config.yaml
arch: "mobilenet_v2"
model: "audio frame classifier"
dataset: "songs of 200 made-up bird species, synthesised, often over outdoor noise"
train_examples: 39062
noise_aug: 0.002
time_shift_ms: 50
n_mels: 80
hop_length: 160
input: "log_mel"
spec_augment: false
win_length: 512
num_classes: 10
output_stride: 4
norm: "batchnorm"
activation: "relu"
depths: [3, 4, 5, 3]
kernel_size: 5
stem: "single"
expansion: 4
widths: [192, 192, 192, 192]
init: "torch_default"
residual_init: "scaled_by_depth"
optimizer: "muon"
muon_scale: "spectral"
lr: 0.039
momentum: 0.95
nesterov: true
orthogonalizer: "newton_schulz_5"
adamw_lr_other_params: 0.00071
grad_clip: 1.0
adaptive_grad_clip: 0.02
gradient_noise: 0.1
steps: 5300
batch_size: 128
epochs: 17.4
lr_schedule: "cosine"
final_lr_fraction: 0.01
warmup_steps: 530
weight_decay: 0.04
adamw_weight_decay_other_params: 0.05
Rows from block 2, named by matrix and row number. Each number is 500 + 40 x the weight over its row's rms, rounded and kept within 0 to 999. All counts start at 0. Numbers have three digits each. After the name is the row's rms in percent of the matrix's.
# convs2: project pointwise conv (model.blocks.2.convs.2.weight, 192x768x1), inputs 308-384
convs2.7 100:567521516489532525520497626520514485441458470492334528438502509493555466479553458505494546494559567507513544551474471543513506553448490524490489446567518498523495495488484495452494567478513562469445468501518465484536449523477454483
convs2.8 101:460557469461547486506461492466530439489527483514562485501463495500522474515630507443521494507556546541450566533546569431482503531485537538476554468612554471519576489520547485573502516566478520507585507556540514462487511591538420478
convs2.9 102:528457452447434518500560518497504452584520481491516439531546479591487490477515551466481505464594495484510492491491436502484439508504528520433520513484579406522527475523476525483500483498476477495512553463488592542472517557480532456
convs2.10 102:494545480484549496519475509453536509533505538476515426499411517430443471541522455471514546500381451502542484449494415499464456529539488529506495496548498488354538552490492516513512503490507459453497517504515523609489471614383551489
convs2.11 101:410594449489582504490502505487517473466492525552519501545508572468518503518549533483484473511502479546542501525560438494527623490480460478534489507520504506458447500504490454541497574560465474502560519500547539504550470483512545462
convs2.12 102:540481547508496528476502543516444465514501547506560481486479578413459507492609509490448537551573428537412496473476454586566452468483488464522501538451502540507494492484433412466480454501567476537520519449533496476516532457489425518
convs2.13 101:507506563511517520514525549480478514514536474477613490500527479549472515548509471512524495473488457518555493520555566488538528531522468495560442451513468482495498481488559532454491512442527509477442478527507581507557521547390441538
convs2.14 096:492428486528496472526519516556483481495519524496531435519495575502516494532511578519497480486563489491535525518499370499514489455487499526525510470480473506501523503449520569475543536522470526487437461546575443521496467496509500494
convs2.15 102:503474497515548543564524556532531483511481496502517464456486550514488503494514497566425459550508464466584482496461508482493494486485465512487453542452456576535517491516502501569517524534526522510494514473483489435495448528575527527
convs2.16 101:475520477459540513459547546464532501540515468457436542515496575522492506521507537419537571520463529507409488517472461494424469543530555460510524524530455490616461475524497505518477527435502479504503533531497514486513534613477469505
convs2.17 103:509477542561472492548517500539523497447548521450583510549503469560500482537569469519525443492496466468421534519488564478469460502480558491422496533582472586470486425437561526590501524490478489554420465466419483573494485485528507544
convs2.18 100:499569492502465487461546451464434461506496517487484466547485507481503512446468513527497477469484521536508475509478498462512511497440536511540480522546481537472472517548490453431505436551449406502428515530505445524501509493449525527
convs2.19 095:497533519537469451460518519486498528452507485509545442439512452498494472408523480452515524511391551493548560488446480447577465480528537526571537504413520493515471508495509399536457525581518459498484457466498432577545498465495457507
convs2.20 102:476491523613501476480420437530503449439523487470472495527477423523538557568558529439441496513452506559529537489500465461452439542500481421511544552430498533499466476509413515519468533527521491493520534494505480481504479550418576507
convs2.21 103:528492493501525522502500512475506433468487449535485480525539536477481525524523461559553506539479484473499493521546463510454566510525490515526489549541524492497523553534500506561497480511488544430500519531510509545490447596502505502
convs2.22 099:516498488469518466449540499574464470502516538480461484577524475530539525491521508423441524519561546540611519532509507516475426484466487481466500447481466606496533505491407541517463484500489484485508461500463471506499438487451462524
convs2.23 100:514500432543419474456529577503503497474516505482480528512495445597481442535537485460448513490491513452495504520483517533443552532513548536362531495562597480471487472476501464499515558486485506532469436479518452467487466524554447454
convs2.24 101:504444536521544492519524530550415420534464512483502524483514448468512479561435525506448566466519500461539546489506498513509549464442491445468507511526575540536464540473506591483529356471514514503392507487532525557453514532491489567
convs2.25 103:492491482521527445537531518555503511491517481502530485462545495536497513471462465446455569464456508506465480469434455560532484471541466490493502397466499463504571515473549502547507539568488482451519452501535495452470439448385431478
convs2.26 097:528497518493434486570431528465433491444481469561494455474485519530531458541477575447544447489471413554496519457495556511482463505471504434468508504471573406530520561471403492533531507590582574496471487521478543528453521492553470495
convs2.27 096:507462563547480510472480475527557414492486533458432497593506504573467539556480465550522492537476532551535588446475496464546518537471488486534514456535466500502542406467510512470499540536400496451491498527492519409536477522455507507
convs2.28 096:464467545497492540561530479543491513492476442518433520495521495560536468525511510477461449476496419431548457410566495503556526494509521566495510546494551479513473548492488513486476430552465454465461451505509529538486465500566429578
convs2.29 104:513520422521480523450510419541462495466481507524520530464526521424477493427570467546511398518598567463463447565473484479570526532561511479367488476457456410525506604444481463473505466526561453510464514521504490488512486499537495518
convs2.30 093:539518428524509493544473491514561475460573491546436566444454487526487536543539554487548502496474485497455486565472569519479507515546529520500535504411569579461514385432602532458435488548488522490557468463469501536517516468436458470
convs2.31 098:488525512486489507502485454486507498463579489495492521542497497472534549474521524520429530501522518503561490555520553439545458489503516524505463416487544435491500521467642621489433509524436518500524520447473577481549472462550481522
convs2.32 100:462435462455447535405467460529500456528469474522491482439486456551535547496648522404488462459522575551503511503477512474600548463526528522496538456514532489429494471471524480473423531569499490535510449520503441521498465490491460459
convs2.33 101:509549565517449472483497481499478487532508544560492480483464542454526527511510539469437607542453440488497510533505498429494482479476481558599578525517465430490446462441516464513486500468505502512492501525473484500486549497527436532
convs2.34 096:430465494496395473490501499556555507503452513491566518525501562528481469536473454517502500509516538533536457546439439546450507456556502520481425504490484430555541508518440437517474467450455495487397494482480502497513502435486481446
convs2.35 101:460527475497522479534487438445485400455496478513478483449497526510476464498480491507494506447512475547551493481496549472508502510498461502495489450530471395491475477474493481503514474578461531513512481550508487517528495550416553532
convs2.36 103:443612501548480485483465567478527563433531508504452603498507464450501500591489503507457535487540538499469486428464501542485565540536463531608479516494409493452448505444530546539564534508548528522515496543461462405440499571490413511
convs2.37 104:515512542560552478463497427496526540499409541449412444623546500527504500544528531526521469472446602489482449577557553511483505492551491501531537492549458518571512578446507436589541480534526461483548528478490557547499449534550555522
convs2.38 097:490452421518565511506463511512515480561489504517511536549453517485491492389485508508475500499445571514389546535512604482419413494497494522517530567472504450529465460477493480517498527505489561512499456490524536368510551461495559468
convs2.39 097:473543444507525452544525509543483511526496518463557578502509549585538530482462498544439539476609585585544514512493574471438519542544463449492572511555526437452461476496574482484537495527546486474462546422507489450489513529562551520
convs2.40 094:455512481533488474492553485477510531560497517499458538402515491498559498461525524472482528504509631519491506457451464452453464491528426496473532561524462467415545469469458451442468465417485540493429508550512550433518509548455505475
convs2.41 100:569391487495518498495495530477484480524495495461434507382496477455460437599500462497549576544532478465500508549508517513407463550467559529432505564525466585455579566466497552451529490446445514506469505481492570485451506517562490504
convs2.42 099:517460469539534475428514539521464468489510538488541437422453586443487478469517500535531511496537517509517472525553515531531499491463479458519523530525530421538509556450456484489491532454478465499446493468539599485562467504500557463
convs2.43 101:539526463474448516485509474511423512464507502515521508512449544574530479496562474538541467498445517505525517491543589468580525498447486446559499526576525410538478501614451503500498560527525497540460491464503519503543423518571476465
convs2.44 094:450472509493471496536483521500567481473500483498455473534485523527575545502503514543454465474558516529566514426485530551484447489479451537501542548477561520459509518526552434471503470460519514475477498498492488413523543451604479448
convs2.45 104:465520585385548483436515561520568568523510471508520504461449477417514533488486486483466459500514489555602500551481543474510482436385519539549503536445457458438464541615476511511509559516457456507503475504472401572502505498533560421
convs2.46 097:514468507459549502585465481485491498477493484459579543490491507483453545495490488515446471482451550538576528409465451457467504536442466522525480459535562503477522426546448555476472459501531472495477501549473438493498518529601474565
convs2.47 103:566523447477492443464495461511466427528495464515623419551568502494550457514531515535522461459489533509481480437510559471582530460552593428586485552435455468553505446529502538505519480465369498515524535475502437481506450482504537500
convs2.48 101:475539526438434487524492520475493466460511431505538499522508564439476476496502476545504512538523504534586523498465467458491440484474511490422464530501538505472490457481507526387468535491566462513509462458481493508516528434543526514
convs2.49 097:480514492568531448505494486457556462495496494521553511459513550487488537456542485523500446570512555510475537582554609502467509446503478515426512564477477490518479415596458548518450555502509537499504487510511554535451479518535406518
convs2.50 100:466577552499499473501474504514507458542570480528439562489543561522565493559495551492450462536521420464518454527452498568467516523517502556509527481534405540480512511540513587561469489517567421487483549527554480609540548456475472443
convs2.51 100:472583525492500530500486446508546489491527477526504529529459465540518462544493480487477514494409534508468484557520471505512587492471496485466431513416475554538484519530521527460531487478463560520490512534469493509468468577498501422
convs2.52 102:502523524533496518448498442472514487599565483534546524585472429530533457490478459465482548508572563481401480499410479548541439510475476471579519551499465545471519412473607529553504516435429555478465509535420510502530517563588479524
convs2.53 095:488488527470510525499492528518538583524539494498524516521453496544516497527502534488476541489422467533548455459462448500519538449529486548457459451480515476463497553370534503511467500500489492517515490490523505466469521475453548482
convs2.54 099:529474487537527519505527567508544467511525596502514487444499555532527487504443533514522527492465546549480528658452468509520487469583489485497558552521464526514464405513455437571508459421556471495459484503493530514480460522401425452
convs2.55 100:451485619458535551535490461448462478494512507508419527449470552549494531420544503443473513508517435508477524532518509532529562464474459546485509555503536517528501431480566558522492522484439507512500512461501523534515456507492499521
convs2.56 100:474469517519500486490513450542455499560500483513534526472533502519492521430475539534477529510451585531546504620462422523493508468529463475448482569481456481481466533478471490500547528406530517501504483481539522453495500558481482518
convs2.57 101:507577526518527499504514487494555485448587525523486466509502497555468533495518434477518489496528461536480519538480544452557471473499469522547459452468557399508473446470441534604527507586498509559579499578518540505498495531539515553
convs2.58 098:462495544532523543492500519493458544522521530448418543529461459503516549443559468560464489528504481494529529483474473521533432488439489516505493550520526523507521522517488434473492506515482488481527521532489459500500450475429509492
convs2.59 099:470501442553429455482600469479503444459514474519512542558510462493540461563457486531523534536468435512531466562454476423547449411552496554520513489554571444548423489537502518484503490490489528487552501501461503478523508529439540494
convs2.60 097:517457521426503515419505456482538510504532508481445531558452545551460545514515524514424586492475537505503490336509449448544385515523528445498543507481579539499481535501523506503472515580473500500548495498562603506538524492508454473
convs2.61 105:535497522556449473509511524522485417450547467501527474478479473470511504522507464529419515519516449488547484467504493558546474512508526562477473516529519494405517556550473565513493569500516527461562522502491491525493476523505536487
convs2.62 099:472502530463478569499460502465561458472473497479515439454499525570513457531545489566525469520507512527487525437467435577492519443440531483477513585541613465546436543421553450560489490518500541510491546580524457440497511530604531514
convs2.63 099:532489472537436549400409521452532506461512462469499425514467493545534488553489542468468455486393521568577540434533479553462502508468490465588485514493491399541474551452490526510561526485500477481460514426457493417531512516547504455
convs2.64 101:473473509495530517531514552502457485547478509484498509470465468441521482482490521528430453544589424484502467533526511468505496546538509483463547507571522488537492529573409527474516491496470523480519440518487506539535515483496447569
convs2.65 100:530573636486484447535555532496533421518505500541448455450510497430463559531551471595504478506522557523500524590517531516487525494541456469544496545479590503420528490482520463444473544428434492556430445463519442458528532455469498472
convs2.66 096:474506491490452523501481473491538503497427501543574605560536492526471545545489502531509517482527484545466521513487425445452550533441527481492538492466429485497472603434585492580497556557348552529442476541542459505530502505513499492
convs2.67 097:512434521543512477493558494553491529569464497472536478572478492498513491478586493565533512445504419519481513520472464479529445466477481560536524563481524445479449487567530498471470507480490440501528402437525533554516484523564461481
convs2.68 100:498502503499458540425547521484590480558532503558474526552460476476540512458496466605561513458460455495463459526465495476471528522467542514462530505414477590486494497439514391471497415507491488486512529494493505515426522538523484498
convs2.69 102:474453491392454519466534477510490473534499492470511483507503510473495499465570545496525522438586504515509452503509454491421499452505438526557483449486433499489465466489481539496503493514485488503537512585526508468506492512585500508
convs2.70 099:502531488491442510475512504503482491549542446480482443479555540523486515572431511500603519513500442515503474501495421584481455517498473440443494533494426536539513513512525463548467445510568526532458521437452465496456541559409588537
convs2.71 100:465559502569392540546521515477445482541533463531540551532464544560489480466490506584524583492483513571474505540556507406498552452582504518516466530550536475445492478454508469481512524461527524504447489504434472446514475507506465486
convs2.72 100:482541465446457524494487461514535536526440495547524513540425474468558485499491528494527478414579522520467519515467565444568473475483488445471555527563568481445483519505476523516485498572461468480478486481509454545472491529521464434
convs2.73 103:525506546490528470493494469527529520496544489455435514468492458492551516479452496503519555480518485460548489545528597428527467482461521484516529528478462461518482428510526468504532510505561446492540507463492535520503468505512512551
convs2.74 103:460444412534506528471508529474467516483526546549590530502432424520505476632487489507609553502501518445511493523522428506470558486538528490475516512457507516571485505461452467507480506526570472463486505535538479412505522582459511526
convs2.75 100:543488600566480524531451489512453500491466461514503532475471559506441525547489499481460575489555488515480513440518618595509521559555506512473494453490423523432494464497556557503467485455564451463497491502452500573439489447544505585
convs2.76 101:492507487449526545518500473436504483603549549475504486551508538540570525517462497523480499510410492488567529449563473485511479428537505575526501524497508558537529463540588551516510545456610482490531522492490515430460467441485531564
convs2.77 101:524514531588517471473422528526564560477550446489552490484536500560476466503496511451453500571497495463579480518441491483533455488519499481540548534570423483478517490506495527490508481475499545496501498532464461554464461470485402531
convs2.78 099:507563510519543480461446507482561532428512536488530469486471500440492484443493504522429476509485463496512452545485448448492499538498518465535498494399547492543409448475521491539487535517475563475527509580500497497536521525420493506
convs2.79 104:546493466518540494558506566498534482471550536512503405482528481443506460425525528508500402470510467539533516541472449513536575578491514485538469519453525428535477425541528515481556506507541493534480411490496514493485481417454472548
convs2.80 103:453475425490433496486458558546532504416508409484410465485475480537548498543605483436532473536516516496462491444482468436508564462518534434512513548499550511465465529604469423570574501501555482518503505479514516496496553519555468438
convs2.81 107:538563499468424538537505497488496494493497469419537493490479510453506462510480503541411562455547463474370540553511382509555469555555550488416563430450460476509539444555484556423446513492460497514533554575514452555441527500519550526
convs2.82 096:454502372547475447508511437513458491492524535547508550450530526495474507558433464566540471544474562489475514539486549432472479517523497490506447465492480518451464518538469451505521502376513486531543487540459519477491504504480456438
convs2.83 100:552471445485498448475524496482565472463473508545516455484511533429513518526470515502494488460519556534521493539493504536409410494469530607484504547502546465479505501578536503592439512500463441507484501514445512461519522603531540491
convs2.84 102:503491507468541503451488511499565545508498555512451512461502445517510493528436469459436543472494533485476520511469548509493530463528473492570534466455582481464475464479565443556531515437461534516534518524471442503477489559517445407
convs2.85 098:536432520455508475558528476457583502493479522474353453557495487563518502489516533505441541540441397493599523542509595510484474496522505488531537510482551449474566453479461481545507506533552496548509476478517521462490445618527481543
convs2.86 101:436466493515438433466495507508482493456501501519492469557514476419526540541418472505557539566482481502469499504470475501499464498523466496509514464497462517457503506400506531493537476502561528507565490526531498504542486504503541487
convs2.87 099:437557591565496452486517534500524495483474509571496496445457466431496502477479550432541524474505492479396488416492452513564560426440467532489469483401461426507487372495489527504526445524470480490529488512482549496535499523542487523
convs2.88 096:535474494482502498506498552485543458415491452455503514511487472541498488488446545523536533478434509500535474465512416480545485526512487493458516529602528515512502514477483446434483587481495478529462435411473468481506454560472403511
convs2.89 096:499499509519470479528557485506402496474499465507555493471484495386495520451462506519453552521590431523538498493498569545500478487449506493561475506491432512516522499493492511499519507506480601504484480501499492477467443439452454563
convs2.90 101:550527524510495525492489491503524468590478531515447458558475435521496503531525516470514561460541487525528526483503597521453561461473568442431505486535479492516407526391490441552509445496506487493556465513475436448519549483509582410
convs2.91 094:538493470484426481493522516506550502569515516511502472468499500458498495516479493527569454524468513499435503533519483475482446499472507476583528513505482508455484538414528506506507565562483505526481505418499543465490514442564483503
convs2.92 104:526520599485521527548486481540504497449430456519522500493482517613497509509477432461504440491425454433521454553469573511534542510552473445513490511469495436553485532572509591578538451534496502505483497494430526554485455458575454458
convs2.93 099:529467536496454476550524556460463522466503491544562468520485501489453488537460508469482501554457487503587481416503482510512525503458524503563471496543568543558480566501478431491500452423451498445503497510500602482464478452495529531
convs2.94 099:487495458427421515458500534414515513509483535568579514433493486509513536422516508506570516495470524509505495501547459578545484520530540502490526529488440552473557451477419544544481490519468504526500511460497463532510555548453409489
convs2.95 099:498523499432527567494513471482428511503441486521612536472539431504478535561520488524516451514454527494581486447474475544462434571578473555451574518487464430544526560557529502509516506459481485486566542487530491493482505418453589390
convs2.96 093:535475525540545456453482459511487559569485511485528481513450411444518534515494517518506500503480458536446471504474456482478397484478535495438510515508513607436479530515558502550512484428480499516502502510539538559512500511527522524
convs2.97 105:522454558529498552446470436486500489545515466502535398442550540516520450476491513538474484490522520488465480512470524515460483490481456561475575503458493548481483435464457540452464532442542474501481456423465439487506519498589492420
convs2.98 104:492571527592464453498508512501514524524471470498535519510469536507497532543465567485484532521455526483411545452499523551539437496552518475556511573496528464518515537491442428428472479505514520583553493547535437549507533543458538556
convs2.99 098:481554527546554538550497421524476533529534496470387526379509576401508499534499449566516498484498491501486420553486460541567465526569483515450472433549517495439529527524526519523488491553521466508557506532495607583479483509456509536
convs2.100 094:435449527514498529435464478491499469507560488429499476438504515410505544485479502507553481498517433535506541521501548463388462545488538499526509489461497469560472468446510537519458437560465437513522508495474473496535459575521615538
convs2.101 100:557496420473564465424498487518627437545477499511473524473503462555487543485514534515469429524581537481475486510543510503445474536487466489489535467474462447489474485516526512490527477460477446485482479556514433412460506492469509519
convs2.102 101:480459459583482569504482501546488551566530510564519501517492601609482474507431502489514435492514473506520498538525505546525516536532482499479466483535504510458502561554468482482529438469573443491446539520516554505457469430524472501
convs2.103 098:481454523418579519467483501480520547445525510525468580478527464454524508527483497549523510474439555492458518563473533483503462481493450448559468460473534355501484478479457473526547491503587499474556497498506444512480515497474480505
convs2.104 107:439491528512514449546496536516486526456504514521432477543515516488511599455471524540511552533477549458425569561507493499493546472481474530542515483459487516468524513544530436465479494516454484509431530503506534502486498522487529566
convs2.105 097:496579574530558465513471520540499506487495562473581552488487461466452469453531452512513551526514528536524471543489514514503524489443496500538526509492481518544518439468478427460555548457419544543524476531599507560501495596420532530
convs2.106 103:483512498490487526554517558490463454555476518528517555472519499523555478453467482514520490598524571470516439528516557545376594488539446454458506479541542481522508517535532529501458459534462458526481433527515415380496502468518478484
convs2.107 101:534500544522464474435508504466566481614496436530486553470513462528504497534509438503453492517526565505524537522576568510519512535504521553470491469565427512543447465505525518451505526502528482454535509484499552539465518614460516427
convs2.108 098:549624438409453511539530441511431587526524507472415525569438467449525507440522498477424474515561437530526560471518469484490530515413519482508509558509520537507539451520622468478539463555505496559474520500567472551513480560550533515
convs2.109 106:506479507551526535541480523548530502558456534584465495531403456526501514424524576545462490450506539503582525366485464515528495458500549450500450486482546523419497466515467519512527515464505447498470515532513467482509528537570455467
convs2.110 101:518498461517479518561489472547505463506535430468523542551493531378526506577498465481507476551532442488481469487509507463512542517502522506499509520500464499544567567421478563467556522448469504493431554453535505528527460505436533502
convs2.111 102:431456490504500436498542471548506501559507545517534574566476488599431536550474472507516500475530505522550451452463475446500575510475467534406538491484437500513501503481538558459516502516495441496478463545466546487526527490436478463
convs2.112 098:480521551508506471486441516464511502497491468476500450539503450473507469530520501489506603516485475512481494561500428429542514529545420444519456493394519487462525448594583539511512480525425518557510561537491469495499499436462455525
convs2.113 100:486502513562472488562510476494483501510483473481584557553517510397537528519424448494462438524400456495509541546510468515421522476476537493434543451446536554410519553539544514526514428484505473512514467440541581481503494478514469534
convs2.114 104:515484454503490499502459529524504452550477470513592472561482469501544533494500467572485506539527607480540515476535431467548573425496447482453506422501520477453509546498517471519517481496474509519561495459497493411556500540605459540
convs2.115 103:463523502545475545517540490511479575546490489525521421503487461518501540516483442601500404485514414492476503511555517496505453537506465538427504521484540477522462469497454480491520506513504506539507485550465487581453513594465587518
convs2.116 100:552492543465496478409448470485552518510482524566539529526512485466497492498513471540445559506468457461557481453523561579459560544556565517508477461525444551442481517517418469490520465509458541483519486528482510473437558539542527539
convs2.117 102:500474558526492507544453521493533459407484484556394491486500506445468431535569431520473508505455501526508467547498500547473472485497513520477443507567342502455507453489451551456520502482510496494509458570526522543526555436529526449
convs2.118 100:544419524503539506493562487517502523511511490477595504478494484504488528479482470462426507502456584512457515458467367559495463483437501536461519487485537485480518537439473424488516466521511483515494498500544518428518459497460538526
convs2.119 099:481471498546525473405501538489495562476473538498581425523541450374521522546483473548445521472487430517492498539514553476511494520498475491507547510528527492517550470532492504533506544567475485481523480460506584530479507485514550496
convs2.120 099:589478468490503511484460502533535531456512481464443489537551503523533540556479448510472424431540547546528502563464458501448509447523540555512521530593526526511495573567484484565548532493575463453509417532483524434445475481441502409
convs2.121 102:542540442492500554446530479509467514495540467483471385562520511530431493408493466444602478475485497501484454450553468526503492514507494475576490498555521541419522489502540479552530519452547496476539457459500495501466504534437583520
convs2.122 102:511400570455513520469483469510472453471505552503479526507493540513536495494432510501478440509551385505481499486540560435499516497424512556525524473510513464525561506534432521597494479505468464467500482504495437491510437605498490571
convs2.123 103:511437486545498515474502519491456538413484496526512512462488502496480495414468516487475430498488543484468508449476508449498506487536529498439487426517508481430496513498490522562486493476436489507556492454551455554526484489441430411
convs2.124 096:502481524469487515503459544519542511452529469486418514481493454466509518416516449453489539459562515483571508374484526480559552469488517509561495421488533566472528499495453445550484543462578523491473537496463504525542488586447535557
convs2.125 096:509478483470520464463505422487498537499549502528622468563486454521516556542465489460524440482417535464594468507574513520516442466551549522562480534549537474505531506459520457554515500499500514518521492552438527466509530469532624551
convs2.126 099:495549499601529516521460500473460496501491503516492562490431541512537506555493466485491621510532423503410484537476394523546481536535532499469486542541459513531543489479546489557510505499491509483515533518500533473487519424469437433
convs2.127 102:461485461560496490538459501518493569534520558465502483544477508496551521449453521490553496462438457479489508424514437503530491499401466535511518443479472541491492534491434509438531502507444473529564521528503562506478505523506548467
convs2.128 099:572483576472495501527486491548478522523537509529484451513466545494526488512438505537522469465564433500469504477498464470517456545485508526449535561520490478495530567478469505454506517510480499484495430556532465544484466424463476533
convs2.129 104:444418497536497479384465526512492462493528547505522439535491496502494504500504462529539506518516543491435485471508527477497441527456501495438557518585524445492522469499476435506540569496518477514464541486545540481578472489569460503
convs2.130 099:481516504486465551448512464513593551538406544438516463529475568478518541530518535535495580490456547515461478488550494498575564428447479553520530468541476565539494599460452517470456450527606507470535452557504369490547558530525475485
convs2.131 093:501399541547535510576440489422539553510512436529497484511558553507534540508489467510483512494391518487443506477495472531457505505493466471590571554424500439391529483502512459498508465519496501468549480488499441507495492542657503555
convs2.132 100:482483483459536428451516525511546475584484510531497403515550535472464466598487476494545501471499504423416481485441467509491547466498544494404498483492549497522488524492552481466445529495468441489506540587482442463522515386512570515
convs2.133 097:456430503452540405550547577474516486485442462457485441525448455497501411453532447437471530446556440491430457516492500510451527509546531496513485496475526440481522464444488519518582526471440465531560460490483431544500539450468412583
convs2.134 095:497469511433490450517493455439486475496517469512424511456470466524416471477488523545523540500472491499464488399494410508555483484488523505522496538429525589517498505541444437566502522550495476516485509508509550412479503532515515525
convs2.135 102:493505445447470547509554523478525466420564566482496471447476479496478489501486485439518516460429406508558497535528409519495547492571527506555505529496446496518566526450469520492474538530489521480500522585537498568531539513514542532
convs2.136 098:488525443516549506456519486491555472505503494527578592457443495478475526460493457506442491511540570486509544545491474465562549525484429447462507472509520526436538537513523427577520594431497471489503516562562505489393494496574534512
convs2.137 103:470504504558470494519497438492491476500550473503515496512496438441442489436542468554522468512575471466486483573514454472490486533473455520521498540492494506499473468424496424451517485442498481490466469520497460380531452481621521510
convs2.138 105:410466556476495478527525476519545564521479508503519445465500467475459482506527462559607550467450517484409498455509529478472464536510464487454501511588514601482485524559422501478456455565522507498574428507471481509503544478420476543
convs2.139 097:491507483549498468471490506566439476534502475472528543468485503516513513457442502513494485549429608498421512408549417438485524506540454486559543467458379540509540471526548487475511482489525535516469471460501518530531559409471537521
convs2.140 100:500520552545431477534477540494481472457484478467481572528487464497487554483505552543518502505500516469608505473520455511439553489491460482511530469546467527476518530491481450536502578472552505499509491477557618505486475503438534526
convs2.141 103:503474518518583442473452503510428568465541495560474446494465576565484499519480457466483474468503470528491570484545487520479489500428498516483511429513521475515446459428540406533413490467526551549543464532439474537479532492492527454
convs2.142 096:504462481522434462491495492457510466470561510522475534535463522563518503463546484514503566467490551519541474549513460457528513528501497497494496476476550582490466481519468461471511487499514507497528465535460463530466534577541449525
convs2.143 099:527546505497540453542482469553558448490496501477457502520494580435490448449567520420499627494478463460474446503507467590578526527565498537501538519448519430524532551467598616519505448481419528519548504441388524469431503542488386532
convs2.144 105:515480524463521534587513502475516552583467508543408480441505377453446476463472448436492546505522475473495475538469383570482540480462422470513469550509574498530476514407526455442505519513499508520471511548441448477448554480476507512
convs2.145 096:510531480469530514527482484526473462493482483421504450518516463475554513443544512510561455472467436468468503529537493536534538505491459542482564507582469584507598518424493488472493485496528467501555530457439473550495468513405574533
convs2.146 101:441508525502510507516496458539492472517531450544511500483456499555507528535483573474518552568456510529554457500453547615455519514514500513451570474542502436503488420445606568435447450439462464506511539452473528409543521473503541511
convs2.147 100:491610451503453491481524478512493506510541527513499501532532468513533447551464495621499503543542466464524494516524511568484490501505510547568531496432493462484536538499534491488514429602458526500475542480499471421468496498512497498
convs2.148 102:523536501502536494480478541451453439462517504500437510511463532468475529525580510494463570505564545475580563461486528462484420488551495485533505479472535458544498433494490553504494447515471493479475506551511505537528496515446523543
convs2.149 104:467438549465520486504497362494463479508461495527574541537489458452412482600450466596482511499462536483499515516511483479483472484466555484520463515476490552568521492581482500466525529523491560563479519510478444553528500494545439427
convs2.150 096:461552485457512466557524498571617520450522531441499549499480509500492546521488538594511496497460440567408478576506505499513505530515448533479482526478583511508549507551414464424486453617487474515525444553461538465494477538557541513
convs2.151 100:515533513525447474525423565472530448375515497541474515543481507516477511405515515513461433461441387531445507526499510528489481491505462500591484443492542411436495497544506587437475561553507483489484504512519469537536462490492515499
convs2.152 100:568511452498519503478516465484461449479571469505539513532494561520527526630521461519456452503554552509481556447498498501414519480424473478462490537568411497549516576453462494468505487539574535551544502591468498537511490516412527548
convs2.153 099:485472486423479520505501505500571538538526483478529524527515490515485478509438517516487474441490485547585530430561468510469528542453527527478543538484544463469501488553482584580535467532525461484536522478503447507440505453569540471
convs2.154 099:503503486511477498570494451512492465467416484530445506493530429501512519486500503561446519506503455484598516416511477529521580475526467505497548424502515541486523475500479484409539533476490522466524463580507489527486491453485543491
convs2.155 097:481477479532489522445485430500487526529515504530451544551468538485483502461536547566492495502463526504442521493502454509508505507505523576499523485474587566526566476456554535529507545424518501436515476538436515513543521418518439543
convs2.156 102:579479539421511489553481503541521503466497500486458497495521486490502446504503509465491462505467571579531475453492506445498565508530449554472516459574487548575533483551511519588465469492590487541482514458522563508461558604457457479
convs2.157 099:516568506535491466576459549562499458542485499507449443459537567468521487491490470543495481450436393522419516535529505554498518470544510470560487586624583422491528533481456428530500429506418505514516475503504452442537483521399436587
convs2.158 100:476460417498525520431487456460530504486484504554455369462490523502441536503491471418511528491570529525432535501496455505495493476508445467511489498559448575438511488584546554576547497546512513458457499447552608436510494610508420473
convs2.159 103:495422543491506553539470461542436530464533516489492533470502555545565509452498486509488434474534531445442528558441556496524516475491534498513516429560530540450500470457536592557492493527523490542478480511523558491528465451436447544
convs2.160 101:469553509454450516471476495532501516534512519465411549566515548487509510461539528474465501477491478533484538581493443493553473518580539457526498496549597501467485379549494445576467585503505504498494504523480508591539525455513487502
convs2.161 099:513439551545563550492533515493580363515521532533499395512480455502492506461422505508527509470487510512621496421506520554494503524539525462545534406489519413486515506508595513517439478506483473497527492519508494510518498573518507529
convs2.162 106:503531544475494489564417506516496432463448519456500533477528485514538454505513469498533394535522441484443492516522492500451483517556458469509521527457505518499539481426532462555522601519518471520577499507525449482432496444498489462
convs2.163 094:518536487483463511434455497513529484511498510509518477519549517558472550432532539473516440518458488467441473400498492447511523431499490477570455454574466424528531504459495495460529574416488504520534501479494508491498463521486566507
convs2.164 104:436472515552495515560588468498479530448534462501495530423518483478460506593500487561477542493485567539593481550502395433483525434485521482435466473424558441536480489537370543484516491487427555528525483562515440442521496492506440507
convs2.165 099:477546478512571476492499440517528524514510475489623552559479557551477557540524498534564460474510520487575525448501479493481505524491465518499471538564450528455475498480448560519481459556503508508539504562474468464487499394513546540
convs2.166 092:494518443502575503478536449525451503543495453516449495486540512504543491477529519520514546509517470530546517459531570504365529502505489493525490473484432547468514471606488532453531512461460522497534542441474489553509448504506565553
convs2.167 101:479416508519531496472492519452424516552497510561598531530499495482501515538473495554514486473506517518495549486517545530440518504503493501478499469440558482500473515458469410422522494434456479497525507498493556369553511498485485521
convs2.168 098:456433492540510405526499441445434461550527499494543452499524514454470535499558511589538531553435481498472478484516502495475465503479447480540524455515508472516482492569524540444508455428511480497507497468528494481523451493540538388
convs2.169 101:502519425485519488528560410521537426542559499475507489527484493553498536434542466480464513563511461500414502490489548480444418480500560451501469513466512505447490485548469497491546457496520515473458479505474525539585498477593544514